A small sound classifier, trained from scratch.
Model: 6.78M parameters, arch transformer, activation reglu, width 160.
Rows from block 5 of a small sound classifier, named by matrix and row number. Rows with one number within an expert belong to one neuron, the router's apart. Each number is 500 + 40 x the weight over its row's rms, rounded and kept within 0 to 999. All counts start at 0. Numbers have three digits each.
After each expert's rows are labels from the 100 clips, of 14976, where the router gives the expert most weight on average: "top examples" is what is common among them. Only what is clearly more common there than usual is listed. The data: short made-up English sentences, spoken by a formant synthesiser in many voices. In brackets: how many of the 100, against the usual share in percent.
# router: router (model.blocks.5.mlp.router.weight, 16x160, trained with AdamW), inputs 0-159
# gate: expert gate (model.blocks.5.mlp.gate, 16x160x160), inputs 0-159
# up: expert up (model.blocks.5.mlp.up, 16x160x160), inputs 0-159
# down: expert down (model.blocks.5.mlp.down, 16x160x160, transposed), outputs 0-159

# expert 2
router.2:482465457540490532483511462486465594506489506493613475461533483555501460469517443458555485470482481554547460526545479531451449519543554474480506538475469580499558499447492498501544484480491527443540542532518487435518529481507500471528485497395520567527480465459498510470402442513536473550451521475496544524473542548463456518463474510503555466477463455548468480479449504515460466573468526505486496465500519468604419470510476514512432465519430374468449510489476524519615504505496528
gate.4:550400429510515505459453507477480461464513547529546539491591454613571522544447515487536525457528542502517479494486515461470522414462444513471523565518549469526526505502478529551485530472442486481542489464475520441554506433471496549496537435527567500428476526537459516572457561507463527557471418485504531503519465504479464517444506556449428505500513500503555523435516486478539499544425464482459571543468534459527498542541553545552439459451481465477483538530465487535560489476538519
up.4:524422482483454518479472520448494448489510514548566512475585507609576555472440486473462526455561543510463546475507537484507504444500454566470583558489509486529536474499472544576454583470430554484518512485488513416478493457483517533541498510499534487440457526548526528452527563509456493546477451513522594495588468484462476463458485537453490545504524501536475486517519493447439480507499394528472494530515513486481510501526449480494513497515506510508463544498465447616604513506540513
down.4:603518424482481476527570530451459506514509470508468432509550484512485512498536524497481424484471450505523571493469555562531468499509489527514510409457515505542492529563524476566525455515529473542469488482504426464535492547473506423445517562449526451448516409532473416501523511512579498541459441514601503481496468574533498505492538454441455484502611477462509543498514455515522493509440521486557523495532501476509566466486594539493521486540421494513503524439469465468514504527434483
gate.5:510438529527537497518425518541525471471510451537547517545481446480511597471504552484510541576546506590438525414498510505461530514448568476470492578500530612474450532526546515460502467479442441509527472472526440462489567480492516439528520452536517526538507462554432464522451532514464531521484516541528556545520560536500508440555511524539488457496494523572474448528376474507501504486416515529472500528518428494443455549515471495475460434522481494532495547527508481464470555466532502
up.5:563594466456430549505551484493495522566492498466489489520559485500575473485477394504437416468548497449494501507447476517532494475542449511466435493485496446513532494593559521554441568547539593412544540454508457491426468504509468497523513468556530466462478535462524549458497563508503422528541523512546505535492443505473581543531490513457536489514513511547508526443455494469486546475544439508501490458486514546463510443464465500535507510533530519503452508450462498522560502514485606
down.5:474462528474500489523507532477481554553485540547447479509519519473514581495478496529559504551455533495480510519548488482506560591509551523534479470518514501457470517488483516523569519565562504472485536416511457513493502462465479492452543479446581483469450486503508527442390466530509560534493431505494401465492486419512456479412502500488441486523533537494501487537440506478447531473479511544535455495473544506460526547595519489550496559558446524473392516428412526506514591538494471
gate.6:515535533451490489535505526502529505473493477548473473488488456496506527534481499549465542466545438448533479447512548490474479471473522525452540499488533426522520480532471457517530459516558509439533533435537494408522505570511461689503527534466511458500494507510424482469462497481505505503485543479485431481427504529492453526526477493495512521541495496544495567483527546518509434539544478544470537521536459475480555442544562484597496468450476426468384432585481454483550521500485555
up.6:537512360496499532562446520504465484510419483521463499456565470511530499477554492502489550428517506539515521435527451579468516531548513586545533414412399400488502479499543495497498502561543528547488460467522452459538468532496491504475590486479514533561418522533472491483517536459510517466465525511530528521459485523552516488508531520482418527532484497467476478456496437518417444502517450523582470447490509468487589465509505534459550509520502527549477439496525473511532511497480534
down.6:464468462501491453558501488581513552400471444483468521466449546551487439507489571454557536457514519424532501504489593485535561456498494496502402483571458469537556535540496415495484460520446536492474472507451503502606490443455469524500541541468491514580489483473545506514514525468461455518574519543451493503487491482547463507548477423543537495585515421525524501586486517517524551504529467476545515410450478485485487532452510567500464498546503523517474482454529448504454520512515486
top examples: reverberation (83 vs 26.1); /ɑ/ (82 vs 26.4); muffled (low-pass) (33 vs 12)

# expert 15
router.15:455542431534466545459463484471465515474500434480448493502462538480474483469499501504466570471445494521547514511502527506573503477511442421461528433468463500512467583467424538470554524504493536512437488496442573518488518509502535467484473495553452446528468423456468499496485456552513472580475537528464444453496476493561532515437515451551496546518480496564474525476444564527494494490481431522432484488488384447561449480527517514536503545467530482503508472498625429431493488428489463
gate.7:465470479536568458538452511479489514515496540601544572570510487528469444565492493522534469572543444547452482573546459518590434481517554550497557531496586483523455531559521499462487444483463440593504491450459461470494566544484434527586487516445534466470546500528544476445434465480480495475528490493586576452447510542495438546510465503487550501487520525493530506478511518471554499512495516506500452523490502429489472466497484479508559493516504471504436508504555414513516528537510429
up.7:454581468549517506518504435462504488438453467490529488409518458522472490450545499495514454422491508501517524478409479483447513515475481437540489500469489488550554468415517528529496512466558476434601517551415514516490438481486468451464494486538498542510485486501529485561573611527487447487482533488554458453542490466497507422598511517520499488543537490549460558489491491535437456510568577495485460465545465558556494487535497551485583474528511471452473575547478514507475469499533504
down.7:421461482581556510452525498564511455502522451503470501444533440550420488471483483591482478468519527475545467492552482498469572535431528511450493466509486508516470500517478515481510539504564487533562505420434558553460461552484529444492485558487583469509484523473465487503467513564482514495538523508490562548495482554452489555492539491532472418531502457466518551581498483562542423502502501463556524516482506547515526423555469432504435600502463427449486512506506469468527449568481520
gate.8:544581436456439536487584610546441526579484494495541493517445532542525475463476407528479521465531479513449505521537499474523488496483434500505466503522458387552522553526435471493451457529532451477466486485525523453502474482483519501541457471531504546477446513522540506428440482553475491493515514440482509501525484579482498523499560478507611577442493473539536559575510509468452534462487508532497517515498527479453530584490512497487542480557457499482442456476540553516489457491495596
up.8:478505535525527497496472411580452449479476456504475506483513528462437499514507484449577463490478535419494507438551521550476499450466564477470522538485584568471438469499498546475507519528442473551473480518484459515501514560578454541493583577475500485513482519478453501550551524417527544476464451528489493544481514549512454543534439469511426496556542494439470508431544428473517470529519560543492522428457470553573488418522498456500458536489518469505537489491537484504554510483481392
down.8:430505483462522488497524516602550485564488467504476507459458485488485515510519553387566448525523496489548504544458491537529548483536533500519459587462526456473507481498466541578531359511472575518488502574501487478562542497478544510529528528495431486539472464509574479443535494475512482483550497461459459490526492529489484532518525516464529550459477535497484520551526412525449492551511436487439503536504456524448450507523463540493489524469483415455511496449511543413579423484560483
gate.9:431479491504527491512516533577464502496581466507581521488547535503489471520474471492446440517530438569470510592500516504558440447435552607507492532504541548469427541462524560480509515522509489503494525564504478547444484459449561569482457491466451555480475519444517557507481440505512453439456469508513523504521485495500482583562550407527515477471566495517473497531532472457553482461482454526495396445434458469461458555493501533508510523513502448485416508475518478534481475542556478
up.9:538479557456506471529532480568528540459594510512458494535476468522522537548512483471444480461500516536509457545457511548453495458484484514450533543464498538447576489479520487550468522510476450546482510511537480548475532544515476499513416442483498524472500514506551513528510469472524521502424491489489486516528448510596505472451498551535546502424518403437511463389538478520525542482503488510396549528462507519487476512519460464396474480536536469514344512468490504534526509497509387
down.9:521505464404513528450532486494504554519516501542543525529530500375517472541468560458524465469555448469488479563430537523501507504508556524486481509471482510433454419448575504536527535470550492450449474536517452496524506486497471533462463473511514492450526535505422452493552454558418496523512490412550493471540510484496477504553546539504547521608513488518437443471493524447471571454544516551567462521585538495560472496545472540456455507476492551495576467476461547557483469479483503
top examples: reverberation (83 vs 26.1); "every" (33 vs 14.2); /ŋ/ (26 vs 10.2)

# expert 11
router.11:518449544510496480447465454476538516510490574473435451481448449444529443517495564471552485499556533501542481535445446507522470526470471511461512530556555442455470544565465559446453429470495519555529416504522543499577529455530474588570473525449483515424501492524543555458536549469495521496432461482537541480531402530544454508441547462497575554470460441509523488472530488469535496484518492402522467546511474565441476542476476464555461530504507528477528533531473450520510513487466471
gate.3:541463512465547465480486531553474442553468466515538498560516542503465506450496481508495540483498468542514556525499478490483518475506511505514457536541501504469497456484621511464545429479419531538499517490477518508542402379513487449516448493445396550526528550476559530485476558506520516411529473547502449473463536509518480454559480509529531570498478461538535522513490510466482490492466477568571464498532468487473509567536445484473462530500503532646587518543450520492483470573522517
up.3:443486471602492491510534486475523515493580495489467532421457415501477477476478447500557506553438509417484497521550520565424508515468503481437484513524526498496543468496417496545524519540551428526507559507505482487487465604468503568491524520512506496481500431528438514485493429519536401501523554483485533507530510523457455504427488493499485408455482543499481492476536464532519475529565556543420548485541490495522560489488518519536538542539426496430481546447547503532554511416443496
down.3:514490531570445518501526482484515516531477437507596538418530526439524467516495444571484497527572485526486513497481547463529455490492469485505522487515452459512451447513512484501491369543466510471580532537484490485454493458483523473548465523469491511429506492507447450482549523476477478508526530515551496499521446512486500463526470497509456501509507552388589516495510483426651514525471496510444492487570492519596484483515505503566413440569506448488427506521570471506501514498522542
gate.4:463438468598545509545474477460487551491565501467487525531535595509501519556448493566485495480516516468484505510542554479457462462541475452522449549504495470529463535505498520503524461496448492520541535540419445456530496484519495508452559465553442415492459504499517457504464460537453518517470376454452536501503506515470548478528479492448472502433491525499479475476538530488418502480501570440482497392531527485560514466536525571496540518492432518578521547566491432562569526491452451
up.4:505560514458437512472521492535521475485457519542511505470488379520464523466535489418500464537472521536508500495430436537498526537406513553465536454476497468533483483470508469564496543478504575423472431477494511513545437517515540548519480493438555548524544497512479507476520572541537465535494592561537504448517491553569479508471503498517606484523452406474428491510517522459572506495521475519520580519480490500446518536448459425474509499502503491516468401430465538475448517537481536
down.4:458456525414609515430595478524544514495479533531560482458503463498475429442495500517558580484565498485508461572475513534464489441572504510539460494520496486465520478480456482526493508525488468529515487486499493537476505469462466449516415576480513542453506497502496551429489502532571554426483497497466529416467476514467470541494473582485473507521543431461467565500511535442551538493570534474509481622464437519458534471475504456541556516458524546470528516467442532473531524543524499
gate.5:453564427524503429501481467487543529488449560516414572490490520507457540508515478477517519513463502476480468462448505543479514520469500430562588524489523478547482438381465490390508593469437527487477559477511517456469472488526500526478467511544494528442513521573546503537533539397481461493469450534515548529434508502506502484480514507512468479426493514536446498526442508628509548513542499519555490538533483482455509473507481454556511512479519523577571444455512495542530536484509534
up.5:514491489435452529495467471539523544492522488526508524470488492515511565514444506466542476528525510445514581500530519493501502486525496504495448505445565553484462506548538543544553470465519501509491537443517555460473507499482509479524532398458545518579498469490466493543400571555509574522516530464462533553511552462547513466483534490469509568523430519443504414440571522417538433484580569423466500472516500503524492466478549547443458530568445499450519454553531519405531461486554510
down.5:487483475508498474614533429513450524468485550471544525459499462500475535551528555420585515469490455537488493459540478533544500444444530526527553518425527485480479475487536496459515501557518433536483441489479458470486451454556538531555552531513464494540497448455510480525499536513535426481506525506495488549472488435528471531499504404455524566527463479542442486511475493610462470465416523466519472507537540477528502473589396504459502554487534528415544539482593522509523531486486494
top examples: reverberation (70 vs 26.1); whispered (36 vs 4.8); mains hum (26 vs 10.2)

# expert 9
router.9:439492519532481549557505575467523513498516504540457511534534475520474512489487488550507548502497536471483454433509580470496546530507503491556486481408593591565542497558525492478451424490517555563508536539490513525453468491510488436486512484492524445503440472491517473522557472488524500396559496508489525569561530498520535506481430524528471498516468512488548495496503502513448463459509485565540457471467476474460575547509445446539480468506514458588500643491508495432500504483490381
gate.0:478479426448476514538484464503479488398566534468453482536509437558533542421515516494564495480544487423448490477457509579539482537490490480494551493516557524487501499474521495610473463516513520500520548497525530551475502486525543421478411469477488487464473515476484538522415494490520519546571380512399472445485519468448446524473477478490460485493586502508536470519527502415514476436480493528468501482429468532492597483504505530505491573489519504458488506514408497473510466447492455
up.0:507537539485530499430505485492541528499458483556479537495515522462435408490445516422623537483524473466536467509442588461525469427517477529478434503521491460504398439495455500525542513475504520538469509543494413516492470434492473523541471496534504478554604511492471521496501528513489462496535550500474570564491514397623497532506504452496477490611503502520513483501486448520510555514494549461506552476533495512516395486537544488450525438504515507525506518446515515512527539534485498
down.0:490495597485503507470416574498487516524489493462461509501497545584564471473465457515494509513536589524511472512443399431438529503558467508489497575548479490548554519464476526482550479532481649505547475513494488491514529431527519528523539442537432482472497491534500448447503505473441499490556554425516517504483496550503491440510415514454547482493465545494457432507485457565489557479602516541496540556487468490464468511490472512508506543475565465453505507456538541535475446476493497
gate.1:497509480569513514557479498495437527526497461562544474487496569492557486424493433499554480481592480523547496486550490444471524524485502495497512518510477544462496499455473499484491505426553431504506550506544461488521540487511528537449535484461487527523465515411500563414482496489504566462409552471504511489452465521489512496468442452441524490473550490430571571471504548498527449497437580485479575574472565515464430494490536476460520525454406513476457601568525440530511455505498505
up.1:547465501389440514468467485436558467467456532504450514475570439518409538561418542509463508456441536476451476507439457520509437441544535500486471477522528457514491473465559472522467524552500533473498492464517546481483523513495465487550451495485526461485522522580490471554487530461539455533596486522517505500575495520541531497562557579523479538488442479498470465525453517539458553505557460482461458519520431502506516572467501524548466507466588497548498447459457530419485588498518527
down.1:420517549448547501418477541470467499525508526511414549566490465430477570480438481604527527495547484515407572499449469522590533426521514504468496569527468511513481479505543555436559562519496513481493572479567473508500509451416572499492450491489448497476452488512502507466447481496407540515536486544496519516425550438512539515487555506437477548444486527485499527552519536529546538505456517481487542488512507516515443505547465523517514518489451497596519458489515471497477534500444498
gate.2:563505451464510527475556486466494460452514553529572526518496564484516473436493552505433543443505432504473395429451540473502537508486471507478580456529565439561485526431552496478489508529509490510485470446499459480508445575499541490454468469540517497462533471529544553487506560508499507463465498536443486551440518543453515520500517502509559526499482474481472547541427517463537538540483500450521552493446513511437571486523469440398507547615555478477435533536547466505509434500453481
up.2:438484477522533507510521411523524477543495480449492496525486508507498472459499553499564433569499441514585467500509483475473457422502556457503537492472458484538426446472454495559447508493464495493526450527520478471508454462451534498478533534539489542530524462543565601548452510536527503544469456488470496504581515504491520450501478447489497510523476525532553503472571473526489571496506486400438474495482632577510452480535532467483530494509563590498574483495513517552557498482442413
down.2:529502529489498557531471542570520467486466523391506505497480514548434531453494474477489454519441533511536508521469552526511480510504485471440523528529482464470539472582488422476490546554481498488530487531540460502480553550529410444531517493486475451484496529462593457481472518570462467488483579593455496482481445456560473486531498532451469563479495532488529495498473566449493464497533501527548459501469521566558479499496438460485440537459553431491533502533518596517422439477498622
top examples: thin (high-pass) (98 vs 11.9); white noise (61 vs 10.1); pink noise (37 vs 9.9)

# expert 8
router.8:485480447473510490512504518443515495435501497452494551518490469505545469442536496528550532498504465598503529557512467542498537486436493502460526502477458452443465429489471542485513608448495567395506484432474520484484536498500462454490522447501425528494505451501497565560466432496480509554477487546531532540471453498555476493505484458529607490518537504546507511562494413522508498535483476589539469590542488522514422535563484479510548555487483501489451560498512488536505419419496573
gate.3:472483479484504475479531490498532502520463503529563493557474469482509502455536446510520493456547522471611499419488470456441538458463467506441480473494540489459468513418548464554451549475480512476548483482448535477467505546527537523491621532455469497548470468420470539491553528496563491605402522550494478501501421475564450409473505476506464501518491518504447479533482483485482547512513470502525557505547509517466468464505515456502449524512483533443507582495558555434611535536447528
up.3:479472472484539479496497500502473497532489536508540439572497482488516473484535471502560512461501514462582509465529517445438534492503485506481481466505521529483460463432556493477473577475475542493564516450466513462489501537525555478469580503430504467540456487417467506483536560474544495553404523525468490511529400481556422416482536474465479528497462499485443455527500538438545597539540515509503510489560516464494459470499540435470450561531448532481495571522518560471633504559444542
down.3:482481536513548591437509478521489539585518633452449575464523514519439546531495529535473474451437468489535472471516454465520529492551459528498584481485475514508498502483458543476483482501497462534505511506507490468511504518481474480397534477541533545495493486452443479571428542454430532472524438548442510559431534488559463520494510511478520550536453562533455489506448498526563463586489480577518492470462510496503511503489464528491463495488496460545519417440602559463474453482542528
gate.4:531473595583446518538471527543540485492524445483472502488526536513493510458491458490460494480568487532460507547505539492571496513467548539532413511500494479440553454445465549465577617468441478526451480539478547528479546534484519444473537581517477377562536474465429507483471468577541552503510480497425497516451516512521454473515509557536465493458461516481501488497461508496541467453470466483435517484476481579540428497554510526530495430501522485489456495509485515471567517571480572
up.4:543409510531459458508459541543548486485498460510465546491467525501538484492487510478440519483492473555487496562508550489593507550524474546514482462471485432483522474443448503551622618450533539523457501506494481558456556504498489519481564535525478395499544499440422451534463509557533513451504507493433449472451520529487540507516555542555542474489493519477491538495505497465478465457485455470458549429469483556505446553551488450501518494506562498609427490483525496546492534562500463
down.4:482582530527464509501505570549472403520452495526480479518378484566517484455497449497472511428513487501547521424550422521563493510544517516482447520519571545466477561529521577490509518504496429581456491482456527484518470520503494536519497511497533496472486461490501516436524498526579489517527398402501460533500472461472530495554470451519500482496513460447464534488528509444568432506487519510549473486528578453581570465433517449555507502541549488499504476536492474504451543449556481
gate.5:502480512462427469505465487542479514567611517525529551526475454503459539516491490466455421468532480531446546515499516488535462502540497554522515476474453468506570504433481521424567506537507486555520487561603422498528518469507532484543458468463514471534534369547466488554473615497445520494502499504540534457529508462532420548501521520541506513512543449406527509488553482533509535507496477489543502545522529487515532556474553513455493480509473429531537554559525402461474484519530476
up.5:510559509482499478485518531569440475523490444500503548472465517491511424465509553545450537544514493469514480462556560542532541523463525464441522531503451446485518493565550497516511558433459515374488489471387491436537474519520590467513517503485486531451477554469500438499573423524537544520508444450492517518486481541457497417485517423427494490503475437540491460454405528510496421456489552456501507469441535518531502505469535483528466561471530466525505538531442523457524440477466497
down.5:557505417510423527535569531455523547496534546518488587498473562447470542544496498534503456423489481522481487538367499474530488495479558475527520446506483462439416498563537507522533598489587455447548485452528548524463526454482489484507527481490524538561462435530511495511490479515552507468501518493491445551466456531496500452497466501420543469543518530516539425504471531480472508510423500498567417504530489483505537457526421498566537529515454456483519537532455534555447551505492483
top examples: voice: deep voice (72 vs 24.7); reverberation (59 vs 26.1); clipping (48 vs 8.3); pink noise (43 vs 9.9)

# expert 0
router.0:493533499508523526537420479466537529481495514483477534487471510518523456516488479485432480491461523470475465517463470472483506494516481483557459488557584469510481458512566431441446535529467457550439512476489456549450490477484473491482504509444534553460470523551601453453580616461512462466433515470517527497459487446584463538492519504474466455449505465532561458496527512524584471578473504528541511426485459448549596463487494477434470482524435571480551481497584494541522520511424506
gate.5:443485506504522459468470453532547511508558479507469497511464563490519542496534555551521572450461427486580569488502515425486539538434560427425502467532489506495568447484544561469553551471587478480485529483485461547497559543473442425477525458455497541516489461499436480484539488581491480551505575494525482520467563471427513507471533479491523472498509451427591533519514558450493528431462458540464569453515538459542497506532504483491538549522452475468436529549526510468512496486450539
up.5:470454505465508502459490488565477478504526464491513477511472538468612535514465492452476526482471536472502560492429439426435587595461434454470510557479432486440522476478480460437562520569588450502512571513520545525517609518507471569473507583530500500493533450499519522500541456555549492507565540491489504501508545470463509501499492542463543515437500501490507586482457455478405507453524442471502543502585472436522519542534485495473510539466481484517511477481493453498509509553435519
down.5:537477558519449500500497503455430527511531498526580524511556465471431514470440471497489506457511472514492540528503529438533479521473522428481564465495485547518549458458462508604588404484557467521495508508485436508621486516528488496454464509467438501495505457509496554461477504484514547499534491506504560437418451520537511461428458466521505533508502616468510552478507506505538414528511496491529456519511475490505485457416510421564543435520525477536602530476487500546558490487509470
gate.6:492502520527485451538470490461491538442449536491521443476513537447563528526559515498476425493421488467506544415447538481443526526550472516498506572420447448456515488504428509486510481487463492574531513508468526499458484570492472509542527515500526582530450490481518529461518540491442492524479504509616488469454503600536478425489486561482449531451501475482490469472430467519455544499586437474566548541561517498592491450566500521528560578466516518460502502463476483519541494444486500
up.6:565534468579486432533471440506531578500517517478464508526485553469493514565546445433516435546470498569524486539546483533496469523451474531520498489482463468537564528497529436420489512431437454530547544470459536432452503489520554511535499501506481532493531540441529532390514501485485464480469487525473542508470473573588518403502449498497447555526509484494493559476488480504472429509541497534482511463501421454493493445520510528424516591537471505560481586495481503522529505423535540
down.6:491519469522446485486503496527507465476598523449507552513470450517511477512513489504480478536498406464523472408456470495494531458468621457502507535538514503526516532544462505460551470528491518458491488573527507402523455521487463523436469467490575455488518530476502530462491527540467516501511435542490551495516518451562527510456655496482414536408552530496520512466453527447526512414563451476525485477549510493545497469508512512555525486510570562467501450535456503461537428519482464
gate.7:491489470520534502482470497446508537589495480541477550488497444409557508570495480581561460504519521546474533576382403490481454531431476469486505455508530515540506535386502477433545532498470479509548517503509447573479455499498502604524489532514475507481513481540584504529539486503509579439450559560552500533475567524504467459494485490517476498476524538514531499525560493546456492500554491468518472514463473536494433541499467437510525425463538467454509507531423466473523493555475489
up.7:481520486552549600533422537493455480565518461459520531500482525562525484489515480450540450460521491541495532558507463537371436546525542504474419468567462528523533490468478500576547456476522471534459472529525516475526511478513472550434519544560473446523492510466531538456499481457525468530555476527534467483518536423435530515506486505467431506476606496502552455461518577454499479472587494502507458431474565466487511488528483563497506447513443509516532425481555506521551526433514516
down.7:433518501557476486511527425514491530475505516586504510477563504477501578531470493569461521537483516485496532506542493448450506423489528483482566441472470517568519497473489527474509485471494448491464487445567445548507513463505557432499489486517490485536575512531484484523524543490530462469450487574485540486514471440568488485469490453441571547594499516443502494568531549478538504537480534453493520462558472561453496444454458417487584436400467563502548447549524464562524472434484487
top examples: voice: child-like voice (65 vs 24.7); whispered (63 vs 4.8); number of words: 7 (27 vs 7.5)

# expert 4
router.4:529494514547510488564530520522486486581541499562478465475531514461428458486436491571480545462447527492473502454443581491510508536525513553414492583543542506436426518490493507598533486427532507532568553484573518532514550454519569461496468553508493500427513484509480525526571479493526457486472482404523438446510507444428510454559522479532463483582499531568468501487534499454484488501530472491510433524567513505544438475502453472488519497435487439581470488515490467526459528470496488
gate.4:495462466485479476444511492446533605537463534589501511510485472472509489496440462529469472511470541459533493473536572477504477471533422502488551505461437467457514471464481503430552484481472468495455518508529598506508564503514460441525442464509524505566506542488427468520537453580464483484589451557538448548477556488465500470584541473516548473506562509516560516581476574495512564456503487524441548507520452515478457498490481466468525560466480500461482536518532507563473507530611430
up.4:464503457476507491490455465452540573517480481542489486516420423503476465484449454540483451475451539452543511531548547458500455430568488497503543544507436430418473499502474499456589549425475494510524497500547549514517529507522549450492425487461509507548551564491425478500494413538498525503553443523491458511528540484569541480522501438507546515528614561487551524546460543490532545473489501521447549519511431508490472494493503433452500581495462498469478520533530498604466500521550480
down.4:568449523575544522524510555489474478530522483482528502496582511507495505476511498522456526558490448559486528440507425470472444482475516539454445498500484513467544499546467464535513463507518514538486489551471479545452461445508533531543489521490487497485464485468499393455541614477577571543528434475516540536528517531463558505502446415483530488489470420486478467479466476577416511489553545528505517431556532490535526446545431522476472489527512479449511473426450423497452572532580516
gate.5:482419422452493465457459498496488458545598503507482458537581397459441458477457507485513530454450459475489464542483494525498487545497494537406570476556555563546464526508466479477487598528526542498523554472508539459473489482508512469518474466526488515521514490500488526491506517463480510405557467551609434484492496517473601542518486473449468535490484564524431460517488482568556456547458471530550542521494445441541540502543478494447531535558482528508513510540470556513478469492494452
up.5:476487562584521476537454507553528580494460476519514518475398517522512540482520529467486440518543521554520530527552495463451527489422517455548425489441487548490517583468570501516548434543481468494459467538522496526501531489527515518478549519458472441509511550495441527443538475521471508491497526521377598532494534530551474449432526529492506482477476490495540513480536573468501498388546488425444495536493555485509539496439475503505481469419458517484557518436542429446525479502502505
down.5:445547508487486446497440488470514529487486516432472428517487404564554465498530522537476460484548429502506475474528522543589442542548532486516443530545461530550535548471498504541522483453496540477441501535456477439564445489476381505479567564450489506503447472611495467505448512485485459517525495520524577493551562521463500476561445508502518488527524478470486547471518462509482535479478524506500560512484511453568579506464465476517471498502458567568454495594490429460479561487520489
gate.6:537508475570479518532460470467496540522508512430458490480511507491520543480519545547494495507481500516505588500392504521447442521539595458507471499450511561414534526520538492487538445518521589394541419537420530472537473550490495488481427435495558512477487525489478477476512502441546508420526502556471489516587526525469472490529491576491538506444483554418482506447496564516536512453528539530462529490498478462460488542483435531508544476514538447471435552454460487482442506484569525
up.6:504548478491440545495439515514444588449557466459539521469509522566518505493472521433458537458541480500549470458441554489472482544541546516543459472536476527547482572612529568490484457437467518531596502457469457531516504506514511528454557494441499528463476498442427550480509551509516464528506542484445567455498563583447509515440574499524475569513494493476500510458512498498463421516523457495446479529449465481485441487487464549559541477540506461485552426463473522494442455478508552
down.6:462530473509558536525524545496445486504454434542519432475533455462455547500501501500483456474483536461519497456445489456511432534529480471513494555518531520519500522481533442451477534582465538458532484478524500549462481504533471419499541455521454520533517569554526480548522542412454533515471475481439552491596526479541543531421449543481487483556518522494506459431437566468562509444479520487532494472512468542414528562500456520558477542628504524490440480585548473559468520468481507
top examples: thin (high-pass) (57 vs 11.9); pink noise (32 vs 9.9); rumble (28 vs 9.7)

# expert 1
router.1:514469521558553474506453544516576490460530457482516486539437500423510520468576468496534455546397563422485514468498510518498512502508573519509452488460458461480452588545486508549589524575440559552547546558469495524495428519482472510516494501463546507478519491540493504533539532525483466561562444543502509417458461501385501386453488530469480518466556504474571502499515450481453476501528489464488530539443491513511539499480449462480519461477506502435502507518509545477518465445567522
gate.5:477515453459442463421467524514482508478501472515460512465477464483509583468547506455551580503499460500478461490510463518528533534463526477521507558461541449563503518418503522476565537507485505592463511498505505496443477565517542515515517509417512527454547522454481510508489570518543513422451463463462429465520602447474502488482470483542396481485469532497483562507501498498536510522484514621441515555499528534543487444540536406586475447534453549557480536504497566535494498437502513
up.5:575490478531488548466493521532542586512512468466482579532471517478418494473508480446503405550453536456485508510526487539504522508459494539488568509447504416502523440511590475500490570510525523486532453520433514538428475447505439504465508532540529496451439569547451462399452475448484458548487498413459497478464478460501451510588523508529527501485464466504432513437480505533512561450529546533478546506546475491526534533508440510555526495485441413489508561527562554514459509519517495
down.5:497479499484508524498498491516447526499466485466445519539489554498469474492490541548476479531416447456478511540514396472446440525504464491445430522466433531491521416506511508492436449529505493474512509440525507546507453477505548540411487494551563552507502583521507467537557539508481445518506549490542480485479494415537442566597486404476535494518506553418449517546417516528534532558465490513518525510489550496506609562497574546541538488528538517452529498503538535463476470556481467
gate.6:485445480487531530563432425514510496549530565522483552439500487462439451519579479509521491487496483560458487568448445505533516467528432464473457507543478433451579514479494478524392483497491493515489546515506496469526461540508585530565526516542504450520518505523521497551504402507520540535562507481521531498535495449431525508561558519513527486458465461465460501399528437488430493495517513553531514485479505559497629575471487498534487455506449496457528452465432453504507503483545538
up.6:489484460511555563461466542439516455560485533442546498530493499509517585444496530495447513494464485541446490467528461441543533487504476507544602478495518530537500491457507487484546516544490492557549493439431531560536525464471481563493490499516546476519464447480500540540446511463499470482623496537504605551496563450608519554542505501473497449494419516497482499522500440541523530479546457396467523562531491490532542505461538453466475547495484464455447483494519455591539529500464470
down.6:509460465465494497440489481470499461496555494426512558491503551492445494526544472429464534504422531456486484464494498507461587429504548476469519536588546463514481442455551457513468541500440521555477471481570476493515465497488492502517511412530515536487512549532510601537527524561496493456473438493490493449524435498518503507478452510522451515549515448551533559542502531531492555488534513476448471524483505529523600523545463510609521493548566579473397440468523495478443521528431534
gate.7:477520505440521531459518494398518484494500573461464465437458524454589496507422526479501485512508464535457589535509469460577492586488514518531467501510536506498508525448529427528529466597545572523493442435449521454483540495543466504450517534422521514536512583449415473534502497480531484503468474532501478480525529588531511497506461432479535512502529555489534410499497504505532540453506480540523485491507429512499531416478495462489463495527503460491577413452501523554502515553425494
up.7:524545529592487501557509577513567457465459447551491551545493555437424485529523553528531519509539452421590554447518520563538489572455501469512557455506522479529544484522435535503522515451465462424491494485489394466524514484505425501575463505482513498474453544534533519483459463462497440534561508508521511483533530495439480487497470420522473503512498499462448553465541495464472454527511406461476461476517497555469470568484511485557475489463507495579460474537492451523508457586504476
down.7:438458485467546438509416466518532588509461502495491474555538478494527452597518483506515471464505489509487547550529438505559433559526505546509472459422519474377482521525482557483529497560539539549490495564516497510465479515524493516507510446434498553452513459502574464550617467512453454493450496508494451499423490473532465484490536457426494541528512494447453510533477483460485544514604492492504482566532463466493488464472540489507535458453515596564450522482533509498503441471514519
top examples: reverberation (69 vs 26.1); pink noise (27 vs 9.9); mains hum (27 vs 10.2)